Weights of a small contrastive image-text model: encoder patch size [4, 4].
Rows from block 6 of the image encoder, named by matrix and row number. Rows with one number belong to one neuron. Each number is 200 + 20 x the weight over its row's rms, rounded and kept within 0 to 999. All counts start at 0. After the name is the row's rms in percent of the matrix's.
# gate: MLP gate (encoder.blocks.6.mlp.gate.weight, 336x128), inputs 64-127
# fc1: MLP up (encoder.blocks.6.mlp.fc1.weight, 336x128), inputs 64-127
# fc2: MLP down (encoder.blocks.6.mlp.fc2.weight, 128x336, transposed), outputs 64-127
gate.31,097,217,165,196,182,208,216,215,196,217,215,188,225,178,231,212,200,204,215,203,226,226,194,157,201,218,195,193,212,207,162,189,191,212,177,189,194,200,203,192,194,193,176,209,194,158,204,178,162,189,214,190,212,244,175,196,294,216,187,175,227,180,178,166,237
gate.32,107,236,217,221,198,199,206,199,197,165,181,183,181,184,192,201,199,199,154,183,210,225,183,183,208,198,163,193,205,187,202,196,180,218,234,207,165,181,238,187,186,227,219,189,163,177,219,212,221,209,196,243,220,196,158,175,221,177,189,208,218,228,228,221,191
gate.33,095,172,234,165,211,160,224,222,214,210,198,207,213,226,151,239,185,170,199,210,205,198,179,199,205,188,239,163,194,200,182,221,161,211,199,204,176,220,191,229,208,214,207,222,217,180,216,246,196,216,162,206,175,205,192,217,183,207,196,208,205,175,176,199,195
gate.34,103,221,205,205,238,201,224,201,228,212,174,199,181,202,201,216,210,177,239,204,210,180,209,197,204,162,186,215,221,218,251,228,243,207,158,189,224,194,214,195,185,217,219,182,185,200,205,222,208,192,192,200,210,180,237,192,215,222,186,195,132,200,207,221,186
gate.35,111,202,173,211,195,221,208,227,204,200,187,204,188,211,141,172,211,196,212,227,203,199,200,185,214,263,213,188,203,202,183,195,195,164,185,225,203,188,200,207,205,192,165,186,223,178,128,193,235,197,201,205,188,196,201,221,179,204,210,192,209,220,204,211,177
gate.36,103,199,217,179,207,237,228,211,186,179,213,205,195,171,226,184,203,157,210,194,228,203,215,212,191,194,184,230,216,195,193,188,197,199,173,196,192,173,193,211,187,183,194,188,227,229,217,170,200,183,207,202,219,175,188,169,169,215,195,162,195,202,192,204,210
gate.37,091,188,197,227,214,179,186,221,211,204,211,239,220,227,212,205,237,182,202,200,210,200,202,188,172,189,178,184,167,228,192,215,206,214,175,175,189,185,209,196,165,203,169,218,219,216,179,197,196,242,187,241,189,205,200,212,193,173,179,203,219,200,216,220,214
gate.38,097,222,186,159,196,186,178,206,191,201,208,212,199,178,204,234,206,207,197,140,167,206,155,183,232,221,198,215,204,221,206,210,168,237,179,177,219,171,193,208,178,200,172,171,188,221,183,240,215,229,203,210,209,188,212,204,243,220,215,216,202,202,234,198,209
gate.39,097,208,202,211,252,202,217,191,239,159,186,223,198,221,177,181,201,223,207,170,235,169,174,209,197,203,211,206,228,220,189,223,183,192,176,205,187,200,200,196,207,202,190,172,216,190,223,223,199,174,203,222,179,153,154,183,200,213,185,184,179,198,216,217,207
gate.40,100,207,210,195,185,191,207,202,237,166,238,227,182,235,178,203,162,212,167,153,217,193,216,203,203,219,212,178,188,211,178,171,216,221,211,182,206,165,203,177,199,174,210,210,210,186,158,202,194,159,189,202,232,229,227,222,191,204,225,235,175,177,228,226,209
gate.41,098,209,174,201,228,214,190,195,190,197,211,192,194,185,205,227,189,168,236,192,226,231,155,188,187,194,234,226,212,159,200,213,156,213,204,177,187,219,214,193,205,198,184,177,239,196,211,212,214,221,187,217,163,218,206,184,196,206,189,203,195,215,189,214,176
gate.42,103,172,226,168,192,214,210,244,205,198,188,186,207,261,209,205,197,177,200,204,203,203,222,225,235,201,208,190,192,233,214,190,175,188,215,221,176,205,244,217,200,194,238,205,216,188,196,213,179,194,197,225,199,210,195,212,182,189,219,211,170,238,187,214,199
gate.43,099,193,163,195,197,188,190,152,194,214,226,171,191,198,213,197,204,212,221,195,222,210,157,220,200,198,197,171,210,208,199,176,164,156,206,168,178,200,182,211,206,203,181,199,162,196,188,192,171,224,196,192,188,214,236,190,176,202,193,199,165,227,217,221,229
gate.44,091,200,175,215,228,212,178,252,193,209,201,187,221,208,220,196,195,195,167,233,184,216,199,278,214,218,220,184,190,177,228,216,226,187,194,201,221,205,221,214,167,180,207,231,218,204,234,202,186,166,215,188,200,189,180,173,198,204,206,185,215,229,202,216,181
gate.45,103,201,253,211,197,185,158,215,211,204,179,186,212,201,211,215,204,204,162,188,244,211,190,190,196,175,202,203,202,195,191,181,216,192,178,205,235,183,197,170,184,197,211,170,174,209,194,198,219,211,229,264,213,186,196,214,189,197,225,185,192,199,205,182,190
gate.46,101,182,209,197,203,196,216,190,224,150,203,198,215,174,188,168,217,231,206,235,228,199,178,181,207,211,225,214,213,172,211,232,208,236,159,188,194,212,225,220,203,182,218,172,192,194,171,178,229,192,210,237,182,204,192,221,191,237,164,182,206,201,183,173,203
gate.47,107,195,222,231,173,176,206,183,206,190,212,168,206,192,248,166,199,204,204,212,196,213,152,193,191,190,236,210,174,215,215,190,175,176,224,194,176,202,180,199,224,245,200,190,189,232,207,223,204,197,172,242,192,172,204,201,198,180,207,188,160,214,186,183,215
fc1.31,104,213,203,197,190,202,175,186,185,218,182,207,237,198,203,181,192,218,191,191,186,216,211,155,222,185,224,187,227,195,191,185,196,212,213,165,181,207,200,205,196,190,216,224,209,208,194,223,195,207,167,166,216,255,165,137,274,199,221,225,194,190,207,202,216
fc1.32,115,222,192,165,219,169,186,217,205,201,189,182,207,200,161,223,202,222,178,249,188,181,217,180,187,215,220,196,155,202,230,210,190,227,194,223,232,172,186,188,209,160,210,229,223,197,264,175,197,194,205,199,201,192,231,202,198,166,232,181,229,194,172,221,210
fc1.33,088,188,178,212,222,212,202,218,203,196,216,180,218,219,182,200,206,232,234,190,187,238,224,239,187,180,190,198,182,201,173,228,230,188,172,199,215,184,188,209,203,212,219,222,212,166,180,202,204,189,203,205,187,208,209,171,219,187,179,199,205,195,251,209,226
fc1.34,093,204,225,195,216,182,199,175,228,188,204,220,150,201,211,222,191,178,195,227,190,189,196,187,222,215,206,182,226,226,190,191,155,217,207,192,173,179,189,202,188,203,229,184,178,202,174,199,204,200,203,174,219,199,202,181,199,154,212,184,197,174,172,186,207
fc1.35,122,200,211,179,191,190,188,182,216,205,188,222,202,220,234,216,179,237,202,194,177,212,183,179,191,153,198,198,210,224,227,197,206,188,199,197,233,203,196,197,220,182,192,208,180,207,270,203,192,203,215,206,203,205,183,194,196,207,199,200,216,186,188,190,217
fc1.36,100,176,209,225,219,247,221,179,221,190,150,171,182,214,193,196,211,217,164,166,217,205,197,197,200,212,198,216,245,202,197,183,213,204,205,187,184,156,227,167,202,214,199,198,157,180,168,204,202,186,193,199,255,218,230,198,204,190,168,198,206,213,213,203,185
fc1.37,101,206,188,186,178,186,222,206,205,220,213,187,210,215,187,222,217,171,217,167,229,232,206,207,181,216,216,217,216,196,173,189,202,211,203,222,189,195,199,179,232,206,199,155,195,178,194,236,217,204,200,204,181,251,235,188,173,225,188,176,218,215,217,176,203
fc1.38,106,172,212,217,195,207,206,208,216,193,191,227,215,216,195,183,191,179,201,237,214,207,225,183,138,194,205,171,192,197,165,194,196,232,180,226,222,240,200,177,233,191,202,188,210,206,216,194,174,190,182,217,147,162,207,190,170,180,237,193,217,159,167,203,188
fc1.39,103,211,177,215,230,207,201,182,191,164,184,190,214,209,169,210,184,217,197,186,218,216,187,212,196,190,172,214,228,217,197,229,148,230,183,189,184,215,187,200,218,196,213,192,189,207,176,189,181,219,197,199,216,143,153,220,216,175,204,204,205,220,197,203,191
fc1.40,108,217,206,198,195,213,173,185,196,200,169,192,196,204,198,215,203,210,205,176,233,203,167,212,171,178,164,192,212,205,192,206,190,204,195,166,184,215,201,188,224,183,236,215,184,199,194,196,205,182,173,226,169,205,216,217,216,191,195,187,191,214,191,195,163
fc1.41,097,201,232,218,176,170,193,211,198,223,180,229,239,179,184,172,201,173,161,213,192,195,226,195,194,182,175,197,206,196,213,221,176,219,179,176,198,185,238,186,185,196,163,232,203,180,203,226,211,204,197,185,168,207,204,195,202,164,206,203,194,180,194,213,206
fc1.42,108,180,210,170,181,230,168,198,238,195,182,173,187,229,194,184,195,190,196,149,177,214,185,176,201,210,193,174,208,192,197,194,232,206,192,201,238,179,188,227,209,214,207,220,184,228,201,189,199,213,240,179,247,205,179,206,176,205,230,162,190,216,234,191,193
fc1.43,100,231,222,196,211,227,218,162,214,178,214,211,177,199,208,214,175,189,186,207,211,209,190,191,204,216,183,182,219,223,228,211,189,232,217,205,227,197,223,204,209,208,208,187,203,233,189,175,200,178,184,211,210,169,172,192,257,203,210,172,212,181,167,181,173
fc1.44,094,206,194,206,203,203,198,217,177,221,184,159,188,182,234,206,198,214,207,225,196,213,173,222,205,231,168,198,199,212,210,212,164,190,190,214,195,194,175,198,213,191,185,217,226,205,162,208,182,149,192,202,235,187,166,243,180,193,218,155,194,167,187,209,208
fc1.45,096,201,214,174,192,248,211,203,192,202,156,185,175,225,198,211,199,192,193,220,225,207,211,215,204,190,239,218,202,186,208,204,207,196,262,165,242,189,184,214,222,166,186,193,182,156,220,163,224,170,187,227,209,176,206,220,194,197,166,179,188,203,185,201,183
fc1.46,104,190,205,186,155,210,227,191,223,261,200,205,220,190,183,213,199,190,234,179,193,243,203,185,208,180,237,187,181,187,216,218,213,188,230,207,224,196,194,193,210,188,167,169,219,177,212,177,211,181,176,202,205,194,199,205,169,197,244,194,179,185,166,185,183
fc1.47,096,162,177,242,190,222,205,166,207,157,180,178,218,201,188,171,207,224,220,194,230,167,193,204,202,200,184,231,174,213,183,176,225,219,191,152,185,196,218,200,207,167,209,222,185,209,206,194,175,179,168,200,181,208,184,192,178,224,191,216,183,200,170,182,195
fc2.31,100,167,187,188,190,213,231,185,175,206,195,227,190,164,208,214,196,218,217,186,185,189,190,216,220,204,170,212,190,169,185,240,218,199,194,207,222,186,206,213,183,220,167,205,204,206,183,232,197,192,213,205,215,212,181,227,216,201,197,221,218,203,211,217,233
fc2.32,110,195,191,162,170,208,229,180,221,176,185,205,187,181,172,192,215,198,202,199,172,198,207,201,216,178,199,192,171,215,200,248,181,212,133,202,176,185,200,212,199,223,226,212,210,240,186,176,209,222,231,209,207,180,215,206,205,200,210,211,184,233,212,233,219
fc2.33,092,209,189,164,188,216,220,190,164,182,182,214,209,200,172,197,204,208,179,187,185,204,213,206,203,217,190,171,214,199,208,220,168,202,193,163,202,223,206,236,183,194,186,205,206,188,231,192,154,169,208,189,184,154,159,196,183,201,224,165,169,230,204,230,182
fc2.34,094,215,197,200,212,214,213,208,183,231,217,172,197,207,197,205,205,166,183,195,202,177,206,190,243,211,220,203,200,196,205,207,228,253,197,231,177,200,206,175,188,196,211,205,161,216,194,197,189,195,200,176,182,224,241,185,182,206,214,186,197,226,201,215,208
fc2.35,106,200,217,207,226,190,198,173,176,211,179,202,233,205,190,205,226,215,148,207,223,197,223,171,170,210,205,197,228,203,231,171,208,183,204,228,192,220,195,191,174,209,173,171,198,190,239,204,211,170,211,185,184,191,222,165,171,214,204,238,184,219,219,205,174
fc2.36,095,190,179,228,194,187,221,181,189,191,196,199,208,171,193,203,190,215,190,211,208,196,178,205,198,226,195,171,194,178,198,188,219,233,185,190,204,151,161,228,201,227,191,215,217,185,220,208,185,200,207,216,177,205,205,225,207,217,207,218,176,183,211,215,208
fc2.37,100,186,176,217,223,172,218,221,214,217,214,214,192,209,215,193,197,230,239,222,177,216,206,181,158,197,234,214,220,201,196,212,211,185,222,213,228,223,216,160,165,189,202,157,176,167,198,200,197,176,211,192,212,210,216,195,211,207,211,198,206,214,199,194,204
fc2.38,105,232,166,189,210,251,187,198,204,158,192,200,171,190,167,207,178,202,233,189,176,234,149,170,153,198,218,221,197,226,164,201,203,182,180,191,179,221,216,207,213,215,186,204,190,183,201,160,224,185,212,216,215,186,215,205,204,204,224,226,199,217,182,215,201
fc2.39,100,202,186,208,229,184,207,210,218,171,185,182,196,186,220,209,163,217,181,186,196,181,230,197,196,235,191,196,219,182,229,202,221,195,185,200,217,234,193,183,219,232,240,210,205,178,205,190,227,178,212,189,218,217,251,168,176,195,190,175,207,223,224,220,194
fc2.40,104,174,204,182,206,213,225,192,193,213,200,222,210,203,192,206,183,186,159,171,156,223,250,222,206,210,175,191,210,183,221,208,175,191,176,210,193,199,178,201,211,191,198,222,187,189,229,191,207,227,155,194,205,232,191,192,213,222,146,200,188,194,183,214,185
fc2.41,095,200,176,218,165,229,205,217,215,184,202,177,201,195,228,186,148,179,239,207,184,226,209,208,194,178,196,173,199,238,204,194,216,164,221,179,216,195,229,209,193,193,203,178,184,205,189,215,207,185,208,206,180,211,205,234,178,223,228,238,178,178,191,174,217
fc2.42,104,181,193,245,183,193,212,187,186,231,208,197,173,198,229,228,194,201,169,218,180,195,200,197,210,183,192,216,182,216,227,199,192,217,171,206,170,200,218,160,205,188,181,235,225,193,212,199,198,213,196,189,195,202,212,189,192,199,225,191,207,200,214,213,202
fc2.43,105,193,153,195,228,202,173,170,192,203,170,209,208,204,202,207,216,204,182,205,219,238,223,203,222,171,221,236,205,206,220,181,171,210,203,234,215,208,192,166,202,208,168,197,199,212,201,219,198,218,200,195,200,208,177,177,182,179,215,178,224,156,175,185,200
fc2.44,094,188,187,170,223,207,171,248,214,211,161,170,193,184,207,216,170,201,179,227,174,187,151,217,191,182,226,176,189,220,195,202,217,192,198,221,178,222,213,234,200,213,171,216,200,171,188,173,200,216,205,178,197,222,206,190,145,197,195,201,203,170,211,170,197
fc2.45,097,194,170,215,225,178,201,206,180,179,177,208,209,187,177,198,206,230,205,165,184,240,237,227,170,205,228,205,206,201,188,143,207,223,197,214,166,224,169,216,182,194,205,230,213,188,190,165,189,205,209,226,195,163,172,204,193,223,220,196,188,218,166,178,224
fc2.46,102,185,206,168,208,201,176,235,172,221,221,203,191,223,208,189,196,193,202,245,208,198,184,196,215,196,227,204,187,179,183,207,211,208,198,202,180,185,200,194,217,207,204,211,230,227,190,190,212,193,194,225,208,188,161,170,245,218,186,228,170,192,176,209,165
fc2.47,107,242,190,177,187,221,174,215,183,135,211,190,195,217,189,192,194,189,205,201,145,199,207,171,202,187,199,195,197,198,204,202,196,200,173,204,211,200,207,219,204,176,187,167,194,187,200,239,191,200,195,190,191,147,212,191,195,195,241,198,245,178,206,217,193